From a checkpoint of a small encoder-decoder audio transcriber: decoder width 192, decoder layers 7.
Rows from block 2 of the text decoder of a small encoder-decoder audio transcriber, named by matrix and row number. Rows with one number belong to one neuron. Each number is 500 + 25 x the weight over its row's rms, rounded and kept within 0 to 999. All counts start at 0. Numbers have three digits each.
After each neuron's rows are labels from the 100 texts, of 14848, where the neuron reaches its largest size: "fires on" is the input token at the peak. Only what is clearly more common there than usual is listed. The data: strings of digits, spoken by a formant synthesiser in many voices. In brackets: how many of the 100.
# gate: MLP gate (decoder.blocks.2.mlp.gate.weight, 384x192), inputs 0-63
# fc1: MLP up (decoder.blocks.2.mlp.fc1.weight, 384x192), inputs 0-63
# fc2: MLP down (decoder.blocks.2.mlp.fc2.weight, 192x384, transposed), outputs 0-63

gate.372:523491527515506518490487547498479472511480486506527437455459492481494480487448469495482544501489512459514475516515521547502491529528456468495472480506506451502516432505465534530536504460473495
fc1.372:476521489506533492535478522481530505445455526499492521545535521503514523510489498499517453529488536497508493496460505501490517488490534508522478533527500561505519560491546507460499504515496481
fc2.372:518450486490464473510482502515485477519479512495493501491480494514517503508483506518497511522520480373492485490530509518483528514522479504523484476516509477506498474513499504514483500499536433
fires on: "nine" (35); "six" (22); "five" (16)

gate.49:538494518473466485478468508523498465494501517488514448498476493487490492498441503482456501484497514497521485518495501520508487516478454462476523442498514453510511501482496462493488528504504500
fc1.49:469519448459490465475498497509501483510497491557586479481489545490521513503481519526497528535504502492518472477493525493509478481478504474500506491529445505534497514480534469423496506499507496
fc2.49:482436525467502464551465475484478485478502502512463539522505486487469486495491473526491511525486504485521498485497495503512501514493483552509452510500511491489524493522486509497513502525540515
fires on: "seven" (23); "five" (22); "four" (14)

gate.76:519507540480459445478450523521523406501467519483514461504458475488479460498468516465473467488531527514465523510452478517503504521523492520467511462494486491533510508505532495474495502510504495
fc1.76:506505485480489482477551461481468480520494468478505504517501483543488449495501508493530495507465482507484507476477470490514485484487520481484518527527500517480513556457543461507506491452496508
fc2.76:536419527538497527511467532530482536499472531493487488476461539486487509479485494502473500507527487427519482536522514513482523498482501486539482471476496493491469469493460508534476504488466487
fires on: "six" (26); "zero" (26)

gate.328:551453468509495477501495504499490507523462499499527486502489507534464495491483488468491516533507495463460538528504499487474503463521518498523469466479480531478513537485529528492514483517481478
fc1.328:484534544514565544508470512527485491528480473467478523473515523490515503505495510523503513463525518518482471481443508539528461515482465450502543523511522474498508478490478452519495524505471492
fc2.328:535433494535479522534470503539471513519493514500486516513486498528505480512492485488483503548504481395482497520520501491489494492488531484540495451513475497486467497496509520482464461489512422
fires on: "<end>" (87)

gate.204:499483482489465512509501501483543540478507500497530561473523528516524514496523518505501532528521455506487490494525511490461534501503519539518515458493460540508470484472482518523554473469482490
fc1.204:490532508465446504509465483496515473508532531512553470539498509475512529487466500527502464462521531502501492489519492513525505527483482463498507520516551478479525516500465497473464535546537528
fc2.204:526503491495462474473507488515514523464471500466518531504474524512530495513498528492470499541520426424491488522517499476462560461522531519508523450470470513484485503482521533506491448487523422
fires on: "two" (29); "three" (16)

gate.66:550488499464498511493492534494506486551483479492532475488494498546464493484493465499518540486513459479450528504528538511460500470531473497511458474437506495493513525493489511512482513482499442
fc1.66:479499535506502480543490482458488514472500535496509470481440503487511495490445436518522542482493525499486485490519478475511488524482508504481485490502480500502486475485475477432515482524512482
fc2.66:528428521482475470494500481510500440491496490470490490496482496514506494471468507521502505506501455414461483507509526492494524513510445498497487470506494477504529484518506498487515501470550445
fires on: "seven" (19); "eight" (14); "four" (12)

gate.80:516479519497502500523476532521468451506476483526544471494454518491501504534464498459445539509537513488513481540454546542485490499474468487496490473509484485522516502498516471499497496513479471
fc1.80:496496472515468480500493465489484472503468501548564513486499488466516506527500485501498557517509527504514471500511504520502470515488464471479505453527524489548522486508528496437511501480520489
fc2.80:459513520412502442528473487495515461514525508510507498497499483498464493507492460512495500497496532534489514484489503507536463527479478527503486519526498499507503515509502479455491511530535526
fires on: "nine" (29); "six" (16); "five" (13); "seven" (13)

gate.41:469512508514495469489503517457480531508455499516526456510481486505495503449483500462530528480530486512480487487455535460488489490477521479509549506492489506515568519496516521458486515518471492
fc1.41:495500486460528471495484532503506543521470534509529464455475551510478547467458480508504513482511496502512556542554540501511471470506510475509477497474507499520497532517474528525490499499488485
fc2.41:517496499506501504500527503519493492488548484517491532557540455499520450537550529493482510525473512559510495490477449509470517521479498529486485521516500498490488487489506511476522499485497525
fires on: "seven" (17); "three" (13)

gate.224:545482520505474510523460516528511514504485542486511512517488520508516485534488518494447490511527498442522484570541477538458516525518502511538483447457496467497503482511489510520489491531495478
fc1.224:496471495504534521500491545520451460536533458510521481483518506530488525466527486531511513515488513494502493489462501500516465462456469462533481506497485505531507518498440462541528514529467486
fc2.224:529472511574508585535486509518478515503510506531493501514524501487527511509520515523478515498536528506539483530488483532496505512484495473521509467506500482540490467516484493530499498477441482
fires on: "<end>" (72); "six" (13)

gate.274:496491545531509484544490544514485491492481562507491531510467503497531440546497521483450476503508513507501493494488464518496515524470502506512536487515504503489470488513512451475480515523487497
fc1.274:528478522524507489506474520548501470468515531458475492502491513525516481545486512490468520528547541507496481534505465503509501510474484484548500463527487483492460484504481490469505479504461459
fc2.274:426569470442484490461528477463533495508481465499534495478531494491502533495518507498547506456492479566490515500491531495499491488534507504469522536475523497501530522490513500486527507506520561
fires on: "nine" (28); "six" (16); "one" (14)

gate.194:537481515512500493527467552551484499496478521480501492524487508496516486529497544455442481522559506466483492543469511553443541473532516533537477449457477518498509517516510515516492489532483467
fc1.194:510519497526479461529473492515527550475437517515493501508477501490504456528495514432458481508524457508499497495499528506468545503522549542502516466514510509501510500493543509469467506526508529
fc2.194:416545510452491450484509485494519517465495508487502532497498507483496491507505489492512489507479488535520526483509494483500507500502519533491494507491501509463499502499495523483494497517531569
fires on: "three" (48); "two" (26); "one" (20)

gate.56:485501506464505450461492497478519516508531522516513497554503474482500510488524522517500503521498539524521533472469462463547459537451510510439522530510501508492510511489474533476501538538532529
fc1.56:497520536507409504517484491474505531502448566506496536521434512484530448528475521487463440483531488492512477511483497486482542507549531508488500479490539475491521516519544534492475496508513510
fc2.56:511495497532554543498505499480481511513555460495494478481520486515471551479523488544528518480472522514493478475504504511562466512460478475474494533519483496525492470511471462498530546484511515
fires on: "four" (25); "one" (20); "five" (14); "two" (14)

gate.334:526483485467548488494529497524503522501520510440476501516535492512471532488530506473474487542531494494517543509510499454475491506490511553506473509494440554475501506513485513543503486505473491
fc1.334:498530446484452512490504463472541528504487452530512516483540510523540519479497459506564536501489496500483486507520513493512499460480500475505536507510526465526516486481511490466524489474522493
fc2.334:484495498587486542508478498471498514480479507520484496494448492505498487510465492513522484489472495478484485498492480474515524465502546456502522459539510510522493493505529492495469493480498513
fires on: "six" (18); "zero" (13)

gate.300:523478495480466464498486520480528498508469533498509498466505528498518473508451464485488504506518454464481500522554505529451526503549491518514473477454524472466510522506531524509490495521506506
fc1.300:521515541538534517513523506529457468492521460521483484502506470506486524481509498526510532486515517500488485472441511485549484504444456469496530510526460490573470464516484469507522513482464491
fc2.300:561430491544530564508484510504471512532525479506501477478523510518490525480515498526509518498508505473483487512492512516516485500478485464504492514506488513531482493493488461512517505485484463
fires on: "<end>" (63); "five" (24)

gate.298:507471523497467509537469508518491504516446508479509511483482552488504498499488517496460499501532455440492476556531526487439571468539513499542495466464487502480518488499485534537514467514468443
fc1.298:503468433500572488515553500477470472552534457483496511490523497546454501489490558524479525500519510480471502508499537480483511501509487527484523502527502507526515536535531491507518498501481485
fc2.298:422546499534510515512494494516483497491494500509483490498506504483513517499514528505494505485514511575521506511494496499480505490495498493514533462505500497521508485510491493527493498497471580
fires on: "zero" (41); "one" (33); "nine" (16)

gate.297:504487514504466522503509477509543461462525476453467537525518491457547481542501540541483497470502512504537437504471490494482516504530476560488496477481504479507499520484488484528478512494497519
fc1.297:532492504485497500498491498528498487497505516495456486537471482491482482500460500503475516491531520509519447512458527504488512543503444539495513486475496512449541529490476501517456504527520506
fc2.297:488552493498516485491514500498487531510475492513529480475515510516484516482545487484515487511465488507470536507535502491540475499473565460518504523511483514502442480504512507473522508506464529
fires on: "zero" (27); "five" (15); "one" (14); "four" (14)

gate.196:508495529509495517491481516499513479510509526485470493466517501492499510496478471539489529489470521495490483496558500556510499513508452527491473496471550472523486498503507484511482527493511493
fc1.196:518523445477471482507520455470493514485492477492499509481518480543467520473510506501536534496464498504494512502537495445502482487478523454484479495493490526475524536500488511480491463505461472
fc2.196:526392516523505520528471525498523503510515540507461530489479514496485475516487483504487484509482482419505492517527489518484514506517489524527466505483520497482474489501487495539493501508509480
fires on: "six" (40); "three" (26); "eight" (20)

gate.302:517495488503521460487477521493453526530480494495537449533510524531494546433473509538504509508522503507476508508468503438471459476437527491498545497551466522527493491473475503483502502474498494
fc1.302:505507503462484530498493468484554457520507481508470500501547495479520503514538472513518493471476473513507461487526475522537489487526495515445498527463538498457505516492501477501515521485507532
fc2.302:519474483522464468505483492502470491508426517509502477497458500494499486507465503466486517516519498397510511537492506488468517484531522495529494446495497491500514504527529533507479486515458423
fires on: "eight" (19); "two" (17); "three" (13)

gate.258:506489499525504517545433517527513544523480521524521491504467491511488516486499472469509507534530519477491519535503511499489507511482515480517474488509557479523519487504489535521543487498477496
fc1.258:505496455496503474491546474497500520512501471508462501537519455484496509505519512513480508504458481517498536505493468454510492521524551529505504537499474534480502496495540520441473495523519533
fc2.258:527472519469466478485499514484558500465484509468501536485469521513502485506468471512527481473497465439482485489505516481503528462537512527483504537488523512476502517467506514483493474479559461
fires on: "one" (56); "nine" (39)

gate.172:529484527500480501500527486538508498510483476470533504496537479504502499518524538519422531510528495477524513515488500542433528527517469540507489457494479485510513488515503509517529507485443462
fc1.172:497508523477447483514501452532517495481494497450535486494504488483529503506515548481475485498527510514530523510497502546502507544510479511520504475512488496492478484540493504516492508490472517
fc2.172:459505530442524470521514529498518495472526541479453518520492483513446505488490478494527474474488512486492522460514496489526492494490496532492470536486504531437505520510489498497493495528530528
fires on: "six" (45); "eight" (25); "seven" (12)

gate.279:518491506502491487485483514508477457519466497533547466491476516511510510529443496478468530507527523486501503519491511538487480513484473472500496454502481490535504496521521491493497510534500475
fc1.279:499483509494520511505510543506518530481513534467456531506498539536488504483520517491533462523505464490457528488509476471516521458500540517524478535475484532461489500474495498552501491492510489
fc2.279:499499484589496555485529512523502531497467508496490505505493507507532505500517534482508482486491471488506505516529485494462551475519537496517502470479510511477482494495510522550500495475455500
fires on: "six" (25); "five" (24); "nine" (21); "seven" (15)

gate.213:523462530482486524469514550539491494496550547484457511526485485540505509484490480526487501510481481486519465500545494537513502504466459491476461511510489479477450513484457468497472513509540537
fc1.213:476513482483429496521506468469519528500448497499503511477458486484511478507476480494511523490490477481466486477480526458506545488502510506509538496518492518493523531500535479459474466506494506
fc2.213:540426509484517491511494493496500490514507489504479506498508490508472492482500458518514507506492503405503515482508508509518485532499466515484472513514514492497523500506490490479529517500526422
fires on: "seven" (52); "zero" (15)

gate.212:542468487484518487466488518510521507502495497463478448498519510544460540483471421510505509511520516509488525492525500487524455461490450526477465474487487496502493490457496497519524520494509490
fc1.212:539508523513487479482485505517511512510526467476497438495501507506491506505468451513514530555487492496513495518509497490503496488488468513487454480523498493558506435459471554517527523463498497
fc2.212:424537513520508508518491497501503506479496523488518500493500516494511513500521515505497487493495498594506499523506486497500514499471507483532509462494496507510481486506481475524492497507467597
fires on: "two" (35); "three" (30)

gate.99:491508546485482511476473530508526512476492560507497503475501552488520542474469522514488511470516523515527470523513527526482494503496483508485500501490506481535502457533450519544494511486484518
fc1.99:489506521547526494515445520495520546505474528502525444468499508504495527473469490474500494503524491516498493532454547517536486521491507502500506544503484456529503486504487512511527498540488521
fc2.99:499553474498512503522545467511511474495525459503496509551553452504499459510536503497494523514477497556498528498520468510479498499490469524518491455512506490498490504522538469478524469508456554
fires on: "three" (34); "two" (22)

gate.22:529476527513533501493462537528463471510497469527526472484478503490491504512471462485475534511539513496506470511490522532498482497494470489515496468497489467537504492500506488496501514529473500
fc1.22:489490503510487462505461480476473446531484466556524472484485481481500506520480499507475553501513538511528508501474540534518465527494459486482492439517489484544524500528523485483529533517498489
fc2.22:462532506406484437521476480482505460496509491514522488495504489493489495518480475505492505495514526530502507492488519516524458526500486516493505509527507485519520515510514483454485501529543515
fires on: "nine" (26); "six" (18); "five" (18)

gate.242:547463527483538470513458559527480451530467546482504478562503497520478494563511508478444516527507539486507530537477481544504498523502504516518457468467466518508502541516481500503470525549536525
fc1.242:466496513518529511507465524544509494515507543494486515504463519497473490511509515480476498504493534495500485502451489519510513510530489493516473502490514488465516495531532511497536504495514494
fc2.242:419593496513499503489521484470523507479505500496491512496509495496521511501513502507526496487474486573494523478511492484506519482513528512481529506503513506497512491508523502493503482475517577
fires on: "three" (39); "six" (25)

gate.317:513474509552519516532487535508459519500497521518461530523483525525448469503490475501495506501499510491485454484493498488490535456484495505518463495473487536464482505502490500541497515514496515
fc1.317:529519511450504494473506517520474460499464501508556454473521499479531531516539546457467462481519509494506516519501519518488449534496483475503504476499516468524511515494540487465497518519466472
fc2.317:542488476512495540499525520527493502526478520466505496521498503526509480502489518460471478510527467460487498518487480499446503482529522489523457456452495521469484517487513512552478498522451479
fires on: "three" (26)

gate.377:542471494505490504509502523509517499514463490506501494480488522524475490516469476486515509495501472441456525513539530541490497466534491500503460452446483515499509519498512523501499494519502460
fc1.377:506516517487463473503512452467487507506465495477496498541486449476484505491468505512499484516478499496512553498528497511472518517529515537486479490535529530501525544556568500453521504507505514
fc2.377:448524523473492453479504466493505487477503516471484492522497490470505512510528530509493492485488497575518513494513487484494503533514483539491503522512513492485519489520517509509493501499504576
fires on: "three" (29); "six" (13); "five" (13)

gate.199:504486507518531518544454502490500532497518534535432550524491520503463478483471472528521505484511508491501447512516489512491545496473456505499498494494518512466494495524479495516514519518508503
fc1.199:513531506457509480463516515540509490542524488491566450475531502493501526510505526479473461493501499498516527508515522536510438523518500492482509542509490483522477499492509492478453518506484470
fc2.199:540493477511491528480523537532497476520467511480516479513491484532505480499487524462480482502526473462490504522481497507458506475515516466521478453471494507478478514486525503525470502508458477
fires on: "nine" (20); "zero" (15); "one" (15); "eight" (14)

gate.350:545489514544504501485477550500466471508508489496472448501466485515458493488464471469477499514470506474487511492525490506513495506486509443514461464510477484501482486491512503482503523477482497
fc1.350:584527508536503509465510514480478513502514470491468477511508485527478520484493485503493518511473471521465519478476494494519479494498516495470481476513487465547509467481501507505491512484513525
fc2.350:411532517500509517519489484471534520474494528489502507457497538475500545476511497526516481458501498535504518524526537512505529496509501494528515493481517512502507478533476467539514483501477579
fires on: "three" (39); "eight" (29); "two" (20)

gate.250:494492472480509520514486498515488449547500461539518472471515498478492551470439451491512554493509519517511507508495571538494470523499475473503485483484508485526531520516485488496521520553487499
fc1.250:492496527501519467508533497517469495509494533493543503533461485513514473520497506472485482493473538525494504505474471488523494510464519480503530509551491534491488520482508537428451523502508508
fc2.250:513449480534475485490449466477500473479464469501516498493504527473521502533481513529478543518500510464520478560473502493469516495476472521504520436513503483533545502507524490503508484492486433
fires on: "eight" (28); "zero" (15); "seven" (13); "five" (12)

gate.6:597473496522489541525488486537449458510519484467445541513507474512491461498516511499492510507496470480485482489491484504466541500526462510512467489498473531479501501506500492508532483489474497
fc1.6:536492488509473515529502481486467489473500491491497523557526422554505477502517506500523492507474466494470476480486459453491486478484526506502498532539464522495479493468521492457506473476472497
fc2.6:472552502450509492511511504491497482491528482514507522517517488499493467500502461502511499508505508571512500472481498501515484524495493524489493554506519499473503525483501504440517488485535555
fires on: "eight" (14); "four" (12); "six" (12)

gate.301:480494540522547509471530511493481526498521517541499534560525456480498512541509515496482518493457460518518531510502535523506491527511529490524529514521534514521498480516526517497512526520506479
fc1.301:525510514541554504496548538501500483489501488502491478483525489516517438484509482503499476494508523524490488476487473512516500467483500528521531493525511510490544512510518528486498503514489515
fc2.301:422511510518488492500487505529491478500485520485475489508488498493502508518498521502483490491501483558502501517500493505466514494505510515517507431505510478510492495486502514515477487483489586
fires on: "nine" (40)

gate.322:502488499482483491534472480494516449515517528497516499498505479510475525479501531477529489468527563495521496490492495475529482489495498444474496469507483506457517499508479517538462477510475438
fc1.322:506489477519541515480492486507519464505505467508485481485515514492510532504501492481481554514525509536503479494496527492498443468498476504484475494525453479504486486461434484520540515461507496
fc2.322:463529523504452475504478513531505493495473545508459503516473478476518470529465505457479482479503478492527531518541482529458535505547524516514492435490535483485491502533521540520462503503480528
fires on: "four" (22); "five" (22); "one" (22); "nine" (15)

gate.106:535489505490500490489546438510485542466481521481493498512490495492512491467501488535467479512464509452521481502542504484487524535521461513489470529460521434476530488523463538478487449504501489
fc1.106:504522511535544500507493524498484511486490476510512479508500517500481500517497547487475492508534482510471508460454510460487446487491551478492535501513454519537505528496496467473504510474532486
fc2.106:544380505520516542516490491511485513522510486495487503495509504493494521472521505528500525507521480441503482517493522490498496521497466513505462513499501477518515491497469501512536502485489439
fires on: "nine" (48); "five" (35); "six" (16)

gate.186:455499477498502517476512517474501533499502469523477486492500506498480541428487488545544548473520504490508479492483570474507478485477481494503516513514531527491555535469467474509499501518512517
fc1.186:535487492489500506513499467495475470505493479470514532526527477514501467511560520484493477518501488491501508494492455477495504508470489485538504510540472516479460497488507463475501483478475465
fc2.186:510476505498466492473466495471503511479464498475513476488454535476512543493430513523494509499534484466516464531470528480486508469519491495473528475498495485527553504471485515521446484489512462
fires on: "nine" (16); "three" (15); "seven" (14); "five" (13)

gate.103:549483510468469478484482529511520402521496520461539497499493511531537505516495490518522477474537512481489522511498467561498515499516469483510479480503510491509510526491520479540531496512518493
fc1.103:475525471539561528513510531492526516497516507523503519511507522518541498524462478475498489512539471519494529465487513537499447452487463513487510526502508490569530502474533515478455516527524489
fc2.103:424598532464495479518513491502487500491523509498480513496505491503495512494509506519514494487505500570514512484509492498515496514499501509501525502514494495507495476504503505488517498495528576
fires on: "three" (20); "nine" (19)

gate.168:487489491496468524491490484497521455522519480510465526488533476497511514514513495502513523488500498499496489486480538460522505480482461523518513507517431500504433465514502457540509498459477444
fc1.168:498510505479423482496487480518504531507471528536492496524452489452512491486471520527496465488502499508487496515505486500445538542524487520519540498500556469490520510520552531425526489509488540
fc2.168:524429471467516482482504488481505497533485457503532492474514511508473518495531499522495517509487454415471507522497537505499489512514481521494489521479502496503515515485518502502537502514530447
fires on: "four" (35); "five" (31); "six" (12)

gate.13:508492533485592485529477526517488445523515467493498473463497528513480509485514469476516502516498514469444532498512513537489481459463499497538472530501457517511487451505531491488532497495496500
fc1.13:495478488474438515541501518521536517501450519492494509529470483529487500477490501460481492474568480476502493551480524452484508496516505524484493435467522502475541532474505537533461479483489461
fc2.13:551449485568487539501493497508473502519460490511497470523476492489534508489491545478488503505514476455509484532490496487466519486509501474505515443505512483507512494507520512535484499499449464
fires on: "four" (20); "two" (19); "five" (16)

gate.82:547449529495467497492453524506524509512466495520486527507493514496472472483447491484470496545501476474486478515499490513500533466542516535499451490446523531460519504485496529493497516525506498
fc1.82:533506496509504457504523565478524496523444502529501496539480539552492509471490542485491508499548500513453524479454519476502518486486520506490492531470497478506557557478486494524517522497496501
fc2.82:432527501520490510506500504511486497499476512517491477505492503490506501501507511497492514504501481598503488521506485491472508467484499487517496443506516490511488480488511478507481494482475615
fires on: "six" (85)

gate.174:493473497559510505506474538521503498498492519510430556515526516552487482501497518518488518497507497500501496486510456500482525467458457500502472472482489545463467512508487496532528467483511518
fc1.174:536521496457531508482491502492532463528514447462560444447510498504506513522492475475493487450494499506481514506483512524479471507480494471488484510538505497494509497476511475491498496513550506
fc2.174:549460482520469511504495524526478486517474538475487492514472496513509467518486516474474479527514482408498494514491489497451513497530503496526481436502504492479484500497525517531449503501469438
fires on: "eight" (34); "three" (17)

gate.282:535467517483475477481451510522508461522491462487534478418504526492509538488497485500498519505514520484529493496523499522499488516480482481506485477473479473556456450491438469512520518494493501
fc1.282:490505433495514494490516472473456487529480505546520479504483479502470513493453475499520510504523545505515515486488518466524429486474518459485501482520472512483530527506468499469463507520499474
fc2.282:483488488536506498538498479510488478523469516518471500520505473504496486523486497484475476495522505469496535528514482522452484515500502511545485435514512503500518516550531507536471507547449485
fires on: "zero" (16)

gate.312:488499539529516498510509484496507570503476503516458549522480499506479480462455496496488503508511478485502505525491506496489534507532513524503482510458510493484511474492508554547506529512522514
fc1.312:515519547542527510522469519521483488530525511548511502498474503512472484526471485496471510503457534506493458519490485545543486527462502447524512471538512494534460458499517470482496499498490513
fc2.312:486492484529479541502501483474495542475497471497472539494515506491516510469482489523526532477480461449516477493533525498487551465566495533483494499459535484486550504511496523530531476492512489
fires on: "one" (13); "seven" (12)

gate.160:520505517543546536523502533497467480492461505516464504485475526480517458555470509454466498511479458485451441525470529568509515496517496507506512459498491488520468468506523492509490511527491500
fc1.160:506509518525565542517514518527476553509452477458458500483498517482486470508503527467464459540524437511473513506436530509475530480520531545514524475477453479524508503516521523550490490514481500
fc2.160:462504489542462523536473507516517516500464534516489518493481508481518488505468474472488497472511476470505488524537504514467545463542528504540490449476535494495504486521516531525472477499457511
fires on: "six" (27); "seven" (15); "eight" (14)

gate.154:470492517490540491501477492493493488537537523512520477500504500504448480489498460508508535515442539471490518506506462513503496522510493520482492515533459486486484522549490508501537491528549509
fc1.154:532526466517509499490503505513526517501498524536466559494532522490473456475503460516475496477496482507537490446486483445515498549476479487503490528503506504457534480509478499512499516472475476
fc2.154:423516490480469489505519514548532480457499530481482555510517502525512515519507518500495499472484512561487509508493501497470503486491529542502479450489508519492527523504517509503507480496482598
fires on: "six" (99)

gate.238:591453523502511532515499503560470450494513500459458525525515482525495465521517506501466515528477467472482463508500464485468532497494471516515482463501487487479467469475509528519522473479457502
fc1.238:541493465488499524505535498513466463501508460482479521545519458544495460522504511483521502502502492488460475483467471454482509460495490514531493509508465522471497531469542485466526478501482499
fc2.238:481536504450516475511512502511496468489538487504502525519524487510494465518510476491488489525495512557514509460490484488507482528491493532482492553516496506463500533477502508438514490480534529
fires on: "eight" (15); "zero" (15)

gate.88:501492481497523506465476513450500502504530494458527487482472503500524482458543538471493469479508498491479503492493478516491515516502497476490486476530452489462480482493468510538491481517494470
fc1.88:489503499519547506515493496493517525491469502570479467507541427511497522469469487489529508509514513477503490537497498494516459524466472517482468537502472525490536448514551498506522496460454488
fc2.88:452512501540474530526490521558504480523490509498471500461494492526505507524488486493498490442504480493464508530514481516476499488505496505541485423476506482509450483484500505532446495475467563
fires on: "zero" (47); "one" (42)

gate.190:523434517523568519542474551511492503494491499540465491493493531500474493533484480510450496532494497466481478519500483546497480484476492517521438480475448514496472474526469489528492487513494505
fc1.190:500505501505453476487493455464525549510479466517513489456487515513501509483472461534489516471519438542476501529571516509505486510486537522511496498530491472519523480486499532489495473507517479
fc2.190:546433506508464489494502502494506501514488495465487540476476515523515515503488482531517518508468493407473491515495516498513510515520485494478458504506519491498511482517490498490502511498519462
fires on: "six" (30); "eight" (28); "three" (24)

gate.177:496488509498473510508505481523521506486502524439438532511504493483512472510502526527499484496506496520519483501492504509471548517529476568488492482467503511441513512504493504574491498499516504
fc1.177:509500502460498503520512501520538477501516507437461524504471482517480463504465482540498472471503486496510486490504493530468525495531455566518458488450504525423542545511500474538498480516513493
fc2.177:456594502501494497507506501505486510508495503535533477493512485500500504500526500485502502505485508560496530516513505497521477520481537469522522507521501489516465486503515501467490518503468561
fires on: "three" (23); "five" (16)

gate.46:538486526494453512503452500509514477490493494486502510439518540479517498496502514507489532502525496485522488545524527529473522503526475511489476469470495469533491454514454519571557497466468485
fc1.46:473509467504531498544503521500495502559468505536507465499473483498469510468451458476511498494522538488488527489488521500536445476490496461526489515509504518456524546499501505504466495550516501
fc2.46:484509476547532521527524519522471526512456518522475503531473475520487487499488504479496489502518493499493519527493480487470483485465526479538496456517499530477507518511522510515454494535452515
fires on: "eight" (32); "six" (17)

gate.304:572465499500499536513529528539470465515504496476444514519496476554507439516517516505490501503486470488482477488505468498477532459528465519517499468495473494466484505492529513528509473486481488
fc1.304:555504486518518531490520486532462460492529494470472539538519453538508467516527527507519472512480470488456513490504453468485529471507485533510496517510474510480460498470529489476522468471501517
fc2.304:477544495467507508518516491507489480508538479528490527525526480501499473504509473498501515511496520562523504461477494495510491537495483531491488546516522490470509526482504512456518494478532535
fires on: "three" (19); "zero" (15); "five" (14); "nine" (13)

gate.376:551480468486531499507516506552513489528515497460509479483514484530488475491495501458472502552500463502504524484532533481478478506500524541521456477490443551468473521494505489531482464479462454
fc1.376:470508491485462478488485437447515499462507521500477485554508487493464513522466551487550499495479537511518489485491495492464500519456482525502519482535531504478565506516532464497526520554518536
fc2.376:467505481443463465490498514493520506492498508493471557489483512498494499518505505515507522523478489460484517510494514491508524488527507532500497527477492513475496493478502526488509468484577483
fires on: "four" (24); "six" (16); "two" (16); "five" (12)

gate.243:528497496554538523511478485520496531491483510495431489497515511501476511455483450496498551513489499484530479507528501467487501489479491528503466481504522464524510466501463513518546500489476487
fc1.243:484544532496434474496484499492554439492470511500497536541488502484533477522491517505531458452478490512474514476486469500478532483542516529492542511521559518468521509489559493520455499461516549
fc2.243:531442511515513479498460489491473506495483502501504494474502525486480520495535503506460505525486502414528519537501509496489489538458516492514480477523475484517494471510501503499527534506457459
fires on: "seven" (28); "six" (17); "five" (17)

gate.309:492490472468522516523488503500544504520515500498470480464521520472490543443483467517510535507503497468506487497533553529494468486542450512491456493420527483501500497530473479557529491553503479
fc1.309:474494471472520524490502506486514491530518471537469458481501480488455519457452449520514512488492562499511509483518537545528439498501470495499463501467525497490537546521487481506515534545521500
fc2.309:471563514447512498509535513485528509505527514503484539496524485499485481491530482494520461485463490538493514454528505521535495520532510513485493557476519504470480505503487493475530517510550562
fires on: "seven" (23); "six" (19); "zero" (16); "nine" (13)

gate.157:467473506521485490468458466481540480451496492513468513495488477493497511494443487514503524500460508475540485476545506486562493495432494516515484539499472490480485478472447478481521496500539474
fc1.157:522490448442438493474537491503472481521472485484539460453508510480465539507499491503481490499513524501484561507536520507505451534497478482512444490477480488511470505470491497503491502501464506
fc2.157:440527508537454518517486521549496481525486510495482498506481497504511492513483499500481485487527494538504499531489495504461544484511503513515480429468511495481492505510506510546456498501448579
fires on: "seven" (24); "six" (22); "zero" (14)